config = dict(
    cond_dim=128,
    qk_norm=False,
    inner_norm=False,
    positions='learned',
    beta1=0.95,
    epochs=7.2,
    lr_schedule='cosine',
    weight_decay=0.2,
)
Rows from block 7, named by matrix and row number. Each number is 500 + 25 x the weight over its row's rms, rounded and kept within 0 to 999. All counts start at 0. Numbers have three digits each. After the name is the row's rms in percent of the matrix's.
# ada: adaLN modulation (shift, scale and gate of each sublayer stacked) (model.blocks.7.ada.weight, 2304x128), inputs 0-63
ada.994 100:526557485486522546467527513484512519492500521496474525511485492510482545518504485546505500526515524484489527510540531521524501458516507491498514535503447494489460478525442460452495534504548530
ada.995 065:490460469497463455509506478509463502492506521447477445520508482468529481457489511506476540515483499550461518504476518462499482493508515493468569480492516508479504480472490501512502501495484590
ada.996 090:533498489530532456484524520512496522484462504525448514530496512528471525498478487499537546510567520507465541500481461460413527524525475484494516487551499517517518452467503469495484514471525533
ada.997 068:515509511476473511497565503507520480512516536503496499506506511468504489523535497528453452514481504487530456539492529495506502530510537486504511483469519524493521477529507515481462528467473500
ada.998 096:515530493478507539488512511483487520528498500484501445523506490464467469541505529530507520490519513517470501456506508518507499486508521498488547562511483479461501502477497474501474522480520497
ada.999 093:494562489483503519498521471525499503553486528517517462491495499477489494487524497475478505531465498494537471487519514498529502476518497504509504557489510509520494510515483504500537482517484446
ada.1000 077:496541496529540506502502493541525513555551518469520475491513487470535505455475498476495539536534489464509502465483512509512497468522504511453509454489502508459507477504454521491508531473504494
ada.1001 085:505512469496492450485513541511499506518482520507502532559535528458485497487518528533520481516527522545492522482527457444449486468505512442506475455478540476473531503482526516543468469506479506
ada.1002 061:465519524490526542487491516504476505518528512480503518461488514482464477520522544530489416464551506505493530494518499534509483525477485478505502524530510466485515476493524451518475530495498517
ada.1003 070:522517535530510449497517468504521504479465500518543480516532495524437537507490493466516528490526467509518515527502489458447512530495500462503488553554523499486516537546524517497467474525488489
ada.1004 085:503524539514487577495485514509505524510531514500492507504471482534463520525514499516490511542546482466520533473504571487520475523541494479524509526469457486493496476486471514482517520488498465
ada.1005 072:534478496526458484508477461521517479497543424510480524510504514499501439484496511465491464486523481466552533517456453506487508444498483507500571502518552494518488536482461506523545499492533485
ada.1006 087:483489486490515495509471526503482553504483503494520488498502495505517486478515513494464497565510511492537500468537500501561501461488521496470524498464500466481443498516471504520478524488458521
ada.1007 079:485524503524513571500473484501503496513504540473519471460500468579490469484500502453507540494488501498442487511505501471469475453530480541517485504493473516536493535521523501473494479502458464
ada.1008 069:481566479513485501488497496485492567465508482481520453461496520520501519490466497525480462554519503491495516515518555507527468488508495512513534499445459539494517509538509483486469504498458501
ada.1009 068:478544516514480518524499506496503531538520480498480525546511465497520489506477521447461479512497472504518465466483481505559502553473478534520466503489514490517508516494464517466499502475530494
ada.1010 074:496516520477492534480491509501510519516514485511522509469529505461461538525531492518532471511498507491491524528511483499521536459482505534513510527449495486485496540511465494495428554486551502
ada.1011 087:510543509506488514518504536514504520513525451486508553476496505468513491561514498453497509490494492483486490511480522583505472489514489470470517469494535536530496487493490484501477532510515537
ada.1012 072:511485525572517481518488489522495522514482499483503460516473496519538479493498504479513498495483522504509502500467524567506469540553483520513490520464504463495490450519460512471488489475480513
ada.1013 067:438494507491477494467501583479483508458446495527497581488486500508516505483507477472490541535496503475467491497517498531506513496476516477504504493445471503516487479506483528528506456513536449
ada.1014 092:490512499517519485524467510506478491501524501505526474478508504529558492449521524532508485501506501478538506513498481441486551474494511485504504489491478457504501508491540492558524503504498481
ada.1015 086:467479477458484517492473517486497513512526497507524526487533507471524538472519491509500509512457525486519463483543475514530486486518514498476511457435494489482528485526495526501536514522540496
ada.1016 065:484483568450509530502481499477512499506543494519505506520492500488520488468516475474512471507497486490495517548464532473536488491520496480491523519501506477496471513478481498468492506501502478
ada.1017 075:501506498527477456524506499537501507510454520519539534504513493543446495513500514491523498505481496493458490528490506508474500537489496420510490508541531535453529484503526488444543490517464485
ada.1018 082:539488514530508454470527454510509478509458509513482501531494501528473476494500495478537509455555507513464558521517467487489485484527491495485488507558535528477516491517486466487474477461525552
ada.1019 061:481507500466489522470510510505473496575528488442479540529473491500507480495471519543506494539502523498510522472544498530515523484508480443487457519506501533503509489482509482514482479469489470
ada.1020 066:475444482468485527532443484493547503452516501459476531474490488543533513465507481480452486497469468487551504527486508494479479503505503510498469496501497519565497512488485504498504492529495457
ada.1021 130:514503487507531499467526531515526521477471490482454508520527517495515499491469484548540494487542515525461510510518478531513521520519523449485500525511497509465502511486497499520469500475523561
ada.1022 091:519512517501510453509524473538503495451520496485507479538528515478513519518498507544515507457503513530505525504526482509479469492481504481481457436466515500494507530510498515537516488499424546
ada.1023 065:492548501505438516468496511502516498485513451488480504537502514524530506471511483471476422516488487478534497505460522490515438483480480534515515502528481479509521452525486510480503554492491470
ada.1024 101:508558469472473552495512506480458518526505468506481536509482472497487442503474514486499516476526485484513474470498562512487478474536460470491520520474480482480470471519476494483469524498495483
ada.1025 060:525502516490494529510498519452492542482525522492508571484464472541524514482470494483480536508496505494476463544484446495532481448497534499484488493474460495500471506488495483482534486494514473
ada.1026 057:529487536444496506506485503432531520506561518465502510490464499501464506493488502471459548539476476503525481526532540475532502500529500503544499500475473499499485443484525477488530477509511528
ada.1027 067:503489503508500495494482499491483440523534480537507549503513510534517507493506513521503512470479485505498487509496415467498515538477521473508507495497558493497493522473536491515517469508492566
ada.1028 067:561494529528476520516484475483483512490489469540513446529512501480509534520476475508475474469527488490508492519500465481499451509508493500501485468485546449509436470500486472489460521491496526
ada.1029 054:533520526476452476481515505537491518492519502493495481504517474498476503517498474538445539482507541500527520508501478492517463473556509497483505481538508472467492505506489503450485535499471531
ada.1030 047:502463490535477497499528522509489492466471516515496509509485505514518480475494448514468457505492541499492478509513498508491472514485531551474513494485465507473494477526521512450505499498506498
ada.1031 078:498500509517495468462515521460517499521461501513510463511470499522504514530487521534552478444534519529475514497483456534446492528524508507483538532536519539491482491514493488520519474478507545
ada.1032 052:478529491524532434515493479464507523472478519515503521463522514509469529535496494528473573498495493519441470509509471473499495491488508458465492492459540512454515539532532494485474485503539481
ada.1033 063:517479527477536475507510515503485546458505492515467479530516555515482531482501541523524528504509524528489549457543507511494523499535490447470543495506499492509508511491489512498517489494507492
ada.1034 066:524520510494493521491480513516511457497490502511474523491505494482522503507500498465467535484479511474531460485502421531526521504503498510494479476459529478485472470518508529484491523490505518
ada.1035 076:518515509502517477484484505450515482497508506517473555480498469484480520529492502500468473505536457480499502478479489496507516482464500548520469475459497465512521477546532496501489506499518476
ada.1036 087:522508501463559511489512467491514481521541491488495486521451506518489497489514528518476457492478539494491446463468526502534505529532510491469529515468489474507453433522510504502504491488487519
ada.1037 056:512493503518520494497490465521503513521479501519525538495471483509474514500499511448552492521516475511534531487508471498466450511504480493493522476519490503493510520515525470510546484483461485
ada.1038 086:506533511483475524476481478511497505509548510481534478513480499485499495495522492477490518473470518483509522527478515482508465502471482496485538505498454516515464499445450491487488503503538480
ada.1039 075:510541524471498562506511486527486490489507531554520481480480493463539527489544521487517472537469475502492484497478498495518509522521521497493526562527484489500476512494471511478497523528490489
ada.1040 048:509484523511509431485514505527526512482482445501447455496505500526543510503494474518501500471531528498483521507449518472474587467512520445525472537580489521517465522539509508484512474521488497
ada.1041 079:511493472504522514506465489503527469507478520511491457527469469486477473473510440484462538523490497503534513520485483445488528474470498511474476510524522471537503542521498516498501461505475518
ada.1042 064:548471485461500449470494486476473561463509511521515473518519534486467499458486526521451549487563491509480496514518467530456500467508499510504525530468518483456487548476503514496514457499513515
ada.1043 075:530502491462458531490462476528481511517456508490540482507523506515520516474523524503530472507515490525477509503518473507501451516524461506492487495500545531529473521484481465511522463502428545
ada.1044 067:473501528471502490510502481493486488507481503536502466473510521466498517510506516483524483505486492485514503544505547533506519485512513512505539437452481480531510500503551515506529538512489513
ada.1045 064:515488499499527481507484450508477511516486480494497477521499502447505491498498485483518478416559455502526552485502483517498524497492527507505476521513505471524502522477504489488456488545492478
ada.1046 067:479485490501551525500502492493476507522498484475517541517505514506523456512506522486488422505470518497516447512465462486499492527523489485503513515471543500511533500506533471482500487544485489
ada.1047 088:507522498489498567498509496459459491562544521485519506481500488515502495507516517491491568554507507494535470491502505515543508491497502529509529461485502507470487464507464493489496502479511515
ada.1048 092:501497493498456494473497526491505494441491488494539491500505499525506519507512531476504450483513479491476535551499482515497537544472499486530475506510517511503563530480507502489525474514518508
ada.1049 084:517533502484529538506479511509489476542509515524467483506466470553530505477523530428497498473518490515508451482495510558516530507506482513508509534491452499501514484509504510472502467473459426
ada.1050 062:492507464503528520503503527476509477429538520483463479504527509486544531537467512520470530475493511443519485493494483469490504508496494505501462492474496537516464509477538493498491476523479504
ada.1051 059:481553466483546576488514532510469521452452499494525494496510533475445474523513506565509519503518486521507499485529482517473531508503480494489483476464505506509540543531491512509473470504490510
ada.1052 061:487473545506481487506474462489500503508517469517507543450515521537509499511487515485504479529502504513479498524522530529535499504482468460505508465453440493498473475481489504513469510472514467
ada.1053 077:475507490505526480492484543483537487501509500520490491524526513510507476513480511506476552462518467488490477558539490446499489495494536451539500451501541554467504560470541504497498486544501535
ada.1054 083:531494480518528458487485496503528491535478505505495555500520493504504494420481476480521461519511487539461525483508496442463561495488518493482523541514523497517496539464497502503527468495495449
ada.1055 069:449502505516468585475500512483493551537536468489493509470520482491480497538496506503496520508496497451556514470501471520483533484487513506492505470497518496493492495515496504511490534535500466
ada.1056 102:481571520500479501525508528463496504497499477504532494458472495507547484531482518493496507528515489480480475488479514511519472479493502532453472530469524511518487449505466498507505479543498528
ada.1057 059:481534507499502491522505514493513517499505452483487471485479488487477533466454483485463476524502525485480491501506570513501498511524485468507492495478460536513457497471498486449505539488541457
ada.1058 088:492469472484500549472474526489526497483485487506504506459476501466495473499478491445465545503472523487505502507471555505522524475479505514504477517524520536453458509513532525487514531511517467
ada.1059 067:517467512520525417509514499531452473477478487486467577498503470473511532467465465446530494487497546487488484464485491528515500488474484534516489491526537495540510519495511476508504470520481517
ada.1060 051:484530486535514526535470534473532494481453498497450545479540490474496507461464520452469504480541518494516536499488516494521492506489519491469499525505484542544467478536433501544488478506504498
ada.1061 098:531535493454532438487510464491504503499490503519490453529508506516521503495508505540525506531537516538481546505490479485508509517500494468497512535547528498477516514519523506488462528466522564
ada.1062 079:514490521508483420495534476504487523520503494505495512507493501534464525455496490513542491492529510521486550493509442445501511502524494476493491508545541564525535512493452499470478481511510547
ada.1063 075:518559493504492530511538522511472522539470502507539485466488539505513524441521508524505468491526477500499534467489524541498517490487521507499539521448518510503470470455461483483520465491482533
ada.1064 073:463543511507492528518533520532488513524526535509493481543510500505481481495482508526536465549497545530457501496479543493529490479536506494500541516488458485464462479497534517486461511481496479
ada.1065 061:511485538515504477517465512532522482517499521491515462542490448458493498484507461487500538553526530518510494526533520514526551484506509508512489463432459508515467504521485515490469485533475481
ada.1066 085:507567510530497558489521465514497500525518489475530510463460505491522477519524487440487471529488488452505493505463487541470504482490489501500532523536534483527499475505481473450490541508485484
ada.1067 048:532501495466539543518528530509502495533529536501508525491474534507442530527518463467525501508503484439513493489486517510496524535482518514508497508503492495499481474494516532480479461486518537
ada.1068 087:529511458492475458503533498428488505485457524499498545482481467502489481501506481520489477502514474515500517496519478536478525517465538468480542497499570497490498534483465502502503507510476493
ada.1069 064:510467501490498539493474519492467491489498485476483530475494475493481541463486523442427507516441511491534498486489507478493510503490501537502484530489454495541500544493520494505476493470560444
ada.1070 101:502474497503509472521512542520535501518490510543483480531523505475475491458499536554515511477513486526448489489531488496447472500501517472510459466472493458516529501534502544520560464507511568
ada.1071 075:461537518454492538498472499509452512496531485456502544469488474494503526511528495509502480507469500496521512479445544461518484543492501562477490486467478475477479496497493495502467478481504475
ada.1072 088:507436469508525470495469487500511497465465495496546471502442509468505494448515470525462505535466517488537480493485504498494504520472495438501495538491520479527536501510500506535524484528513528
ada.1073 075:518542508509539535502485522491500493511574499443480534505484517509507528533498520497470526537459483485510494483493539497509497564511485509509466459502441478535454524504466526528493490469518500
ada.1074 083:487503509550484516508539495490467481536513486479486504456528456466539526545488488492508524533481516508504513516500474541509497512487497547521521489480500487499501463475521500489510467485483442
ada.1075 098:516553454474484559551458495546490521500475546527492524510472457494493464485478520472487523522492516505494499485474510531507534506490492509527522532496455524480454472484484485462491438517488473
ada.1076 076:504518489478465423486501466496479508469497481473472510484502518489478451570496507492512490481527523548520504503501440487489502521501474492496508464523552504470458531502506522525469470483519511
ada.1077 070:469506528538486496490507503511502510511513505479507485497476504533498505489492514510540482544454511499503495509505505530495493509515479543527463491483474541501458448520481517498472493501444454
ada.1078 067:534484493511517454507493497511508494539531548534482482523509493495490486519513529494474482479507524503488513557561540512499449506501528474517504507512516486517491474467544488519533508523488490
ada.1079 073:504513500505436523501472534436492501523505518512507517566517458558517480524498490555513494514451518526491516446502520536509481499470502446475514505503477545466517509494507473496512483486477484
ada.1080 086:519464500525492452506464519520485474468504476470489528498507472469480517489501506502504526517512501518494529510517543495450505476499508438481474509488455493498516520477507513518547537477500525
ada.1081 068:494459479462513482499480506522489510458487485492485531495532540477523454433482521477470512491510475504497538541521491468465512508445503483508443486509518529500522533505517492521547494504501471
ada.1082 086:461505492479528532506510488519465521487468522469540509491539490460484461523495514472490466505508512530506512499497513550564555467500502554510503541532484476525503451490505480468496505502493430
ada.1083 057:518543471485465535497506497497527543529582482515510519499507484493485497507482508481485504500506505514508478500505483521484531544478513498533485529450497494439461470519489502533477484537509486
ada.1084 059:474509464514476511489505468497505511483468486522499549522511523509517518505500490490531508471500491486521508510524503525477516503488522541485431465483556511547480515480472527510504476497521540
ada.1085 102:454518481473493522516501554476510547494534513504512520480498480492515501515497508496459529513461488476505494487497498509510571522498533508496505481467479486474513475510499531479511512521563471
ada.1086 084:495530490515446568486488513468485492509532502543536522478475494544516495509519503513517494469500515488501503513484516520525508558516530504511459537509485514477496436499514502515498522507506468
ada.1087 072:526539489494503606513505478452466489479501497508510533510507483498481476548511493438493468453491475509485509508457478528504490451492502498498489496516463471520477532501486496471487552470503489
ada.1088 059:510541508498486496524518493488557506488533526477490497495523504470446501512481529520510485583513477512551509481505520509528575490491492525504520493492457458483502493511480491519464529475435502
ada.1089 068:529486490543508456492506515476507533455512554515489500526482490481467504447505501513504492506542511481509497480515524468472501488494495466490533584469524485479500524484517480509494496484530483
ada.1090 093:491419477494469476533505517518480508437467507525504478543548505501461472504520507551493518472515480508507489443529506503486506482507463498517530474474497502459554516515539507523503499514512474
ada.1091 063:457481526543511478492495511446528523485559522513495481506476503504527509460476529483477511532519515499510486459493493508516517484512523491500515483482478525476487506488478500486473497467539503
ada.1092 070:476470457499524535509511524487489510478520535511487492500479464483514499477480533492516514441503479511515497487491490500492525463535511481538525466513481491562504524463465503519495475508500500
ada.1093 068:513543519497536417494515498495534487481496503521478487495530468501565521507460507490503454492505504511488521503479513508484500489504516477485436459523481517552513509506502490494496509531526473
ada.1094 144:496522496500523552469559497497494529540482498484480494511533528530473523510474494528514495513522512532474511495521495523515511511537478498472540551493523498482450551490507479488460505467513550
ada.1095 066:501489504485491510527476536496477517516532496472545501460484484545502488529506488473472486528478518467495471491458487452479451528508484513494506522478484512518512518535503504460530510500487504
ada.1096 077:476503470514509437491499561530484482468490470514503429494507505552513497483480450499493524508516489497478530517493475528507488523520511518504487511530544500514534508470509479531489429497492512
ada.1097 084:538463493539465507482530497514528484508494482481473471504506502566519539522477511497538476464497473481503523537504466531478519503552518500494458505509569529518517506491507485517474462498477534
ada.1098 065:522486506525489517533507472582472487451485516496507472546519485480512485474510510513493483471500531530462499502502479487491502503498532506507510501517504466508481534448531518514506418481506495
ada.1099 072:528496493494539521482497489489513467506482528485494548486529514482435540484490533497542512508550520523516488502483476570502543573491463500518548521511491482531479494463534492465501518509473503
ada.1100 064:509505531525484481498485479485477508486523457517542507497479500545564493489489510488520473481487503489481517520481511518490501443469469506495461478551533510508471519514444449446525480470487518
ada.1101 080:501473499482490477481550481519492466514476501538501521517499486517471508505503529509542541455465491526483487467514447486494489460524497462515446493517492524486555535513495514510494502508490482
ada.1102 087:508482477517534482523486542516520520457491494474495527518504514550478512494468476499467507518529518504508549512498484446459489509458508495492473495489529535524511537496509521516524488502501553
ada.1103 062:480493475459467517485489515519501468551512506525465537436528515475473494516509528525508515505463598475525464556483498525525507467500476569528484503504454510519493502500462493495485505520476458
ada.1104 091:496496501485515477536482499511517479487494484466536505480513502508551472436474456458472520490441521472495456510477523448502489507482504542488497468458537498532516527504513508523509479489509498
ada.1105 131:511480528519519485505492471511508476471476526495471479519530491509457491487498511453517461478506484543468523510537502496480516512487498472526465519480439500494543472489534498542487476474473430
ada.1106 062:517474487506474556521508526510482550519463479513547458481505494495519510490521485547470560494479491492494508500522506505528536502491530519514459525497463471504502544517491519456488516534520498
ada.1107 102:469520508502482540510485511472524521485518489488498502467519489500524496536498473544475482539478496482549471504526497528517516472482508515491472500432455511495498434518500527520500524524494472
ada.1108 072:452512493519509513476488549505486517518536499517497467519537479477475495497510483477463535532505472484462455455499513546501502521486486484484516555473486515528524481537502501514492531490510457
ada.1109 073:478471491521482459502490538523485484478483523523517465542533477534547538482511480484460470544481484504508499508523440452494483549476497518525494446504538504511503517504521531493492477519550545
ada.1110 079:498522486485505557539507497530481548489496474500492515495497463489502515498485512464505501547507440501477492508461552542481518507489477531474442527517447527510480524490474497498523519490497477
ada.1111 085:510541522507497529496494491489495479580443534502520495507485489520544496512516472487494503505471491483491478479508504506542495511477524540529547502485434529491496503505496508488494510499509418
ada.1112 066:495471479498509444491478514513501523485482487482505495489493488487564501476469483492505499529483550504523444502502492442458517480493495464545481503470469521497515530522496494490495477508520488
ada.1113 070:497418522484488461500498499513481476483480476509523549487526511493538526474530472450531494467512467505543518525503487425521458472489525523463503486537531498483515509541489492501498496517483505
ada.1114 075:526492509494473578516521472522491509541509497473540535476474523478534473536496504482529492536472513498492490502467511499486485478477490507487542488504478492503469523524497523455462517500493486
ada.1115 095:479534512501481560458464467504466465506516530458496509475485487484500533525472475397483472480466505496525448506467535483498482499512504514504497511493473500525487440485522480523508504507491442
ada.1116 078:486482494513523489497499533498513520513490509504454506503529538482520477517485526577498506496512484526483521503565537482511481482527523497490560494488500487472508468467506517520495471480554533
ada.1117 062:473516511486449504514483474463479503476517531485491468514475507485493523519513507442466509519473465467485479491486524487485471490490504519489529500478476525595503516480451528507464511459490487
ada.1118 074:533516508532492512507496515487462491450520477507518532516500528469533531491515483492545511518493477510503524498507448473523470520493481473512438523469496499453463503549521502517527459504483495
ada.1119 072:476503494473494445514484548494506508517554479490541544495480451521498536516517478509494510531526531476535468530483497488533518492465505496505496505444483561521521443532479488488473501519482470
ada.1120 075:496584498506466494505472470526469506497511493446502540490526484503499501453500486473500479477474511471504480511517495503468515504447495528489476512450496482512523484510525459501501494485512442
ada.1121 068:493547539497533520498512464469521499457538460482473496480505515470510538503490487505523502533492492521476484529513485518537538494497519529487477482456460510541479517503517510505456503506519493
ada.1122 064:485510504478514529522485479496478481507504499480552451461498477517515522492502511438477490498456483482512481526455539496519489498462500503491537479477528508552468475531517507488494493490484484
ada.1123 063:474497502524482441524505501509516506489499474505508502530473527454491523529511508523535499481463491469514512491474536516527520491496485474490501470487486525519522487533499520514460545497512513
ada.1124 090:535495494479502490465568512501509481555459516514490541531484490467487508510498526516490459514524464499487528496511552549482509539506472506497549530519484472513510501493497480486506501518497494
ada.1125 077:498510494484462502505508455509478478492480523506498478530486514432494494497494483543546454451534526516477550510508444483508461521488526514494496507541502488511474525512499488466485491501472547
ada.1126 093:464536545531462527517495510505524498467473526480517459456513503503500485520505497491490540539489481486537440502484542505530506539504473509530525523477469502562467480504501516491499441496469499
ada.1127 102:527493509522461498508492485480491516438479457507521529509481515453473516474485491555521461528502522501489547497505494483490494467471525498504522445502584464472486551496478487511485502521481597
ada.1128 101:468511506479459468483457536477505507513554466479504476486490488481529505523486494527479505506465506471519466507452477431493485502496508511488513428466507496494487458545476511502487518515504508
ada.1129 084:524478461533496473463476480482540517458473519515514485530517483464448488494517506489533449523528506499497522497490508464518473466484543500517541496537520533490500564510469504503512469509537512
ada.1130 065:467488499482513501519495490486515520502540526510558516512511520488511467524516504545451497525464520490534467490529519558485486496508470505520534511436482478481525467526506509500521535529511466
ada.1131 069:495484485537520471478504511498538520474503527491462522494521506510462549472460522512524496495534509523496513556529524519508456465527520455526470431501511522492503544504492504520487454496462565
ada.1132 051:540526509553445477454518497510498490488491505481534533454504483506555488453520513509563499491462521521503485527499475450505473517459479475492526470496517517511515533463475491501510498530499475
ada.1133 068:495469479504524501530524470527446491499485472509510437546541496500511509501500487502495486506538490505484533498522506471475492459473526539510502470522511450456530499480511512471517497484470535
ada.1134 078:497525474481475568522510524465503520503520538495524517487527536489503513535531492544455467504460540472513442482520511503508512535509498547502485530446442464479477522496483506468501552500452532
ada.1135 086:488475478515508411524435498500496506515501477487496459490512499531485472461499482511488532511472480503488492508511457459499489519471518484510517465460539506487528506507527503546526478492532510
ada.1136 065:468494501472508539519481468491535497527500474444519523479505512517529459509493526506447468503463486510533492490493525512466488517457477458514490505461476516508498478489493503483492449505474482
ada.1137 061:540528523517507503491543523532495533497572509544496498481520511528478509491527503521504512486470495518514475465490440495494508534488557515513526527474448489504504480500490550493471484487507461
ada.1138 068:493482476481478478459472521504525526511504509455518503495528520493516488468451513470469467503488504514539488533520472505467470494503487539468490514443437470525487496541470483514466503470542459
ada.1139 065:491489516503544504476511501510452500490465470490490493476481493503542506512521496484546521505515503524519516497545539467484554515506487445486530493485495496458455539539488452462501499514497537
ada.1140 058:498465488493507480482535518464526521465479473496486484518516516459457541509499536528533513448514478520488549462486447495483487468503476500493534509548503501501498572501501514514485458511485536
ada.1141 063:525488547499499451482482450462493506527468476501513547507463508534489489504520506480539530544512507492507520439543502508468477482512502483478451512519498510485525485536493475489502499532497492
ada.1142 068:494531501535503547533513534521456519505527508484519483504525468483511485532474540506513554508508471497472455493495524548492460469480473508492475485428464497499539493484479500482465509494511481
ada.1143 064:494419493515479515496508503488489528473505520515461505472478493468484547438510469485503473527484518506492533511493483450465486461494530519482520487513507476459484486456490488501520525496529508
ada.1144 074:506558456448510591508496497479527523506509509488482485486509527504523499498458520500510497489538503509500488494516479535565490491520496534486571536485460488478475493531506485514489512537489467
ada.1145 063:497490510533518525516486494527535531484548512465511506516518488514503508447489481526442522546530503466518511531479487516492461507451528544499506511526475468537459481508507502493509482487522500
ada.1146 092:510508521492483547502503468496480486511505516489553516500507488440479487512489535453539517478522502513492486531509502413482459509523525491511517496514522503511468518518531511479475517507507470
ada.1147 064:479512512508504450525491504520497489524493503507514480467482543497480497481525540552509475511466489545457530555510486506546496493475503524472508480541542446506512521532482530521536519490464522
ada.1148 092:468448502507448500498494509466512492503539477515492537493490519464522473490491491515484473485468501462554478491495529506500482500497501491481459439498489514494497509523470509504489515519482494
ada.1149 059:471521500473506555530469537455529509467492502498541477488524497473549476490505518505502457539499505513504492514518514509507471496514496520499491499484500506498484471477513485519504505533516520
ada.1150 093:513531508488507490504524508503490514514475517512513450495512510473490585475512540518545482512523467518474484463549481494528500521491497490514537462475457465453552541482493524512509518478521421
ada.1151 078:503473502484493486539523459479515461510522496442481463480522512488482541527498496495559496460466485519541519511511448417499523511501488512478512466504521480497518508454497494521499516535515529
ada.1152 101:519496510492546442489497493500509522495519470519463546515520510434482502503488497500504506489539525540457484520483500463440484514481523523492474556513510524507499506487538493499510533466519507
ada.1153 100:470494487500526522500506514508505452538568520519522503528538513542455455512465523510496499516472513513490514515546496551505505561492514502515484506459533519446546494490522482553498472518489467
ada.1154 133:497468510472479425497486537494485507499479457492501467492545544518488510481519527548494455488485494517524500481518450464501512497473520508499503447473539501522472540489516544501503539521480523
ada.1155 099:495515491431509497539499527463484482473472533469530443475523520486466464528491524517511473489515493529468513501498491530485489476492507534486471486477456507470543515514528522511490490532496451
ada.1156 122:522508501511515517510497468504489495478491484496471454487455516521509472476476475460514493546534482509504516478496512490500479472541447554492472526514448484526445513480499478472503463481449502
ada.1157 115:475493524509497488525529525535510511522518508513469464498505504503499486468447548521534487487484477519460511453529456467518566504521482533501505520465458505495516462516494519491520480512518464
ada.1158 120:511508513473521530507452497555469522491503530484548409474491511512466478472496531460504541507533493494483458512457454500514499476465476525504517480505466515556468495504485480496503484495467487
ada.1159 107:498523500504531546493510516515484492515500491493513494523502502503493495520478510496532483460511512510503465518556488502491478523491526498484547445476501480481537447493489496538499474499537420
ada.1160 102:517464471502473517531528499498492487440479451511484492500481494510484550492487524485524494478520508501489507523447472481473476461516464474506531432556537492564477535481482476468455535501516566
ada.1161 124:477541463496508524510529469492489495468468528515545521520544514493487502501526528545502515487449476502544465506534508509527500505526532460516509515469560443501531510525482526510501498512522513
ada.1162 120:551485529490491475493480455554501477473433491483474510496512504515467538494498505469504508445491502531481508479474459450453476482498510524498512487511537517519477538482516472519493514490448530
ada.1163 155:504508497501514522477460553446476511527493536498501462496515503495501559528471509539516496540502508492487539494514517508497486551502488482471480494506514512495510555510511492509489484517485571
ada.1164 098:468470524510470514494515490513522507488509460512551533484490484491521538544507531467479487457525518474523505518498507535509513485459494505473513498509520491459493538478526479488563510480518492
ada.1165 112:479526516508497481491539493512513502537525489499558510538514504474520498482515488531479532499485491476499505505507520492498509459492528491524480479507513516462579452499458478491493472515526488
ada.1166 106:492516471473498547483533530476464547480511498490471471474466482510501500494518514474482468488529523465526464483473505531467489514543512497505493447504503472469483498535460504514458478484517471
ada.1167 098:511529535539468524518508465515499512456509523535457495473477487504482532500491499421486509511521489466523431472484544473481483497513510498524532539523489496541495500468527535497492515486509470
ada.1168 120:519495515522524459480533470557508513486471503505463456480526473469510472537483510467487489489517453505475504497520458501453497472490491476496464532478443526496509536433467500503556535498493443
ada.1169 100:493457532472493448492506483509528480530492479491524528486514460530491517494477511443505556554493450499482473477493501532480520509502521461525502521498521516524496499525518476487514523492477546
ada.1170 108:436439507487519512510487513502481459462524520494490495471519503500512484548535493500472441516457497447501449474510439524502519546488517499495494475476485511534503490468471534487521508510498488
ada.1171 113:527525515494489485514503508467505488522504497472526502493475494539485544458504512449524518534521486502507490495474564510492486542492465552500550512515483478503431507472485476475519520470480524
ada.1172 091:489502486469550488480532487477521534488509510495495534517517505439519486529514507520512479517538470505424514467523495512518480476546512525480496488478483524507513468475488493513459526501496482
ada.1173 112:456542499463549409500500526492462524488493473525536515488512502474479471501489517498454494500485503453489471468517467492459506473478536500493477453447518501452558505486475524512503500546509517
ada.1174 093:459492511461512530491557508481483492499476526538537457478497526486483526564501542524477512502478502496478520513540500477504514511515502544501529504490530472454530517540518514486510491522503465
ada.1175 081:455437475498457481456500538513503529501538499502525486480544503504505520490509520512502524505505524497501466520551467488531460493510514474496461472470545506553501509512494499521512546518531479
ada.1176 089:494511475538498501520476523485521507486520551506481485450508452499536474468484491504502506526495521505514534499503539480504541534516552524506518482482498501504507533520497514525472518536524506
ada.1177 105:521497458504544466503480510521541490433508504519474526513486527457514509512489502543506498498541521508457498516483474448491520523524497491503477521485459511470499513504544480535490497473562476
ada.1178 106:459501465494465490548487499529516485492512476512526468508510496461468527507521508517469525498469505461512481498514523515512492498512496510515488441473558517515479494490488519499534527528503517
ada.1179 100:466417482473549534489503480477468509458498455473504499506530536500479477522487496504465465471511469499488511492501486542500464499494495534504481471495539530509470526438494504507515485494470540
ada.1180 117:499468515494488467495516517511512517498558470528454443539549484499510498531470543536533522504488503532481511508563510520483452492531514492503479533496544503465542514498509502527524516485560513
ada.1181 094:501531471514506557487525515506493548510506540487522505507500499511521518492503520528476507531508535521532506484480519487478490490516507519478496481514415517451464527525493510464502452511562525
ada.1182 102:488534497494492485504495529502520534485479519497545518529521500490496466471532475520456519451520492484532518495501451471458472491495519472505446506523558482476577477529482534488512512515522519
ada.1183 088:505513470508471533512503496495556510484506501506490468490466485475579531511510475496478504501502491477507448478489532504482491490490503482516494461534507516522526483511504482512514544507490478
ada.1184 096:474457500450506456521451504474505498493496506469515498501446515502533538482527508499509488458480504468510484459498517454494491496454510519518513539534510476523506459484488467483514493522455533
ada.1185 138:562505488513516469473530498497519507511459521484478465523497487506535511481500491470532495510556511530441548508470500478487472509509509501490549519538474479482466481474448478487464511485505522
ada.1186 112:487426482497515481527486525481487519465494494480515448499509526462477505528474502501494489492530491484489520515465514466477467533486488527473484457528513500470435542537518515475477501502506558
ada.1187 110:543552491511469502511463487504515442460463520494474457490481474525508471499495484450478566527494498503496524505506553556507473534480485508526477460513458510529481516530513534495496462473475499
ada.1188 105:473479501478459525521479525480484498561475462488529486478536494497490492505505488515506485511517507528516545521500426517478489500497469449516495446542501503460492516537508490510481495502467513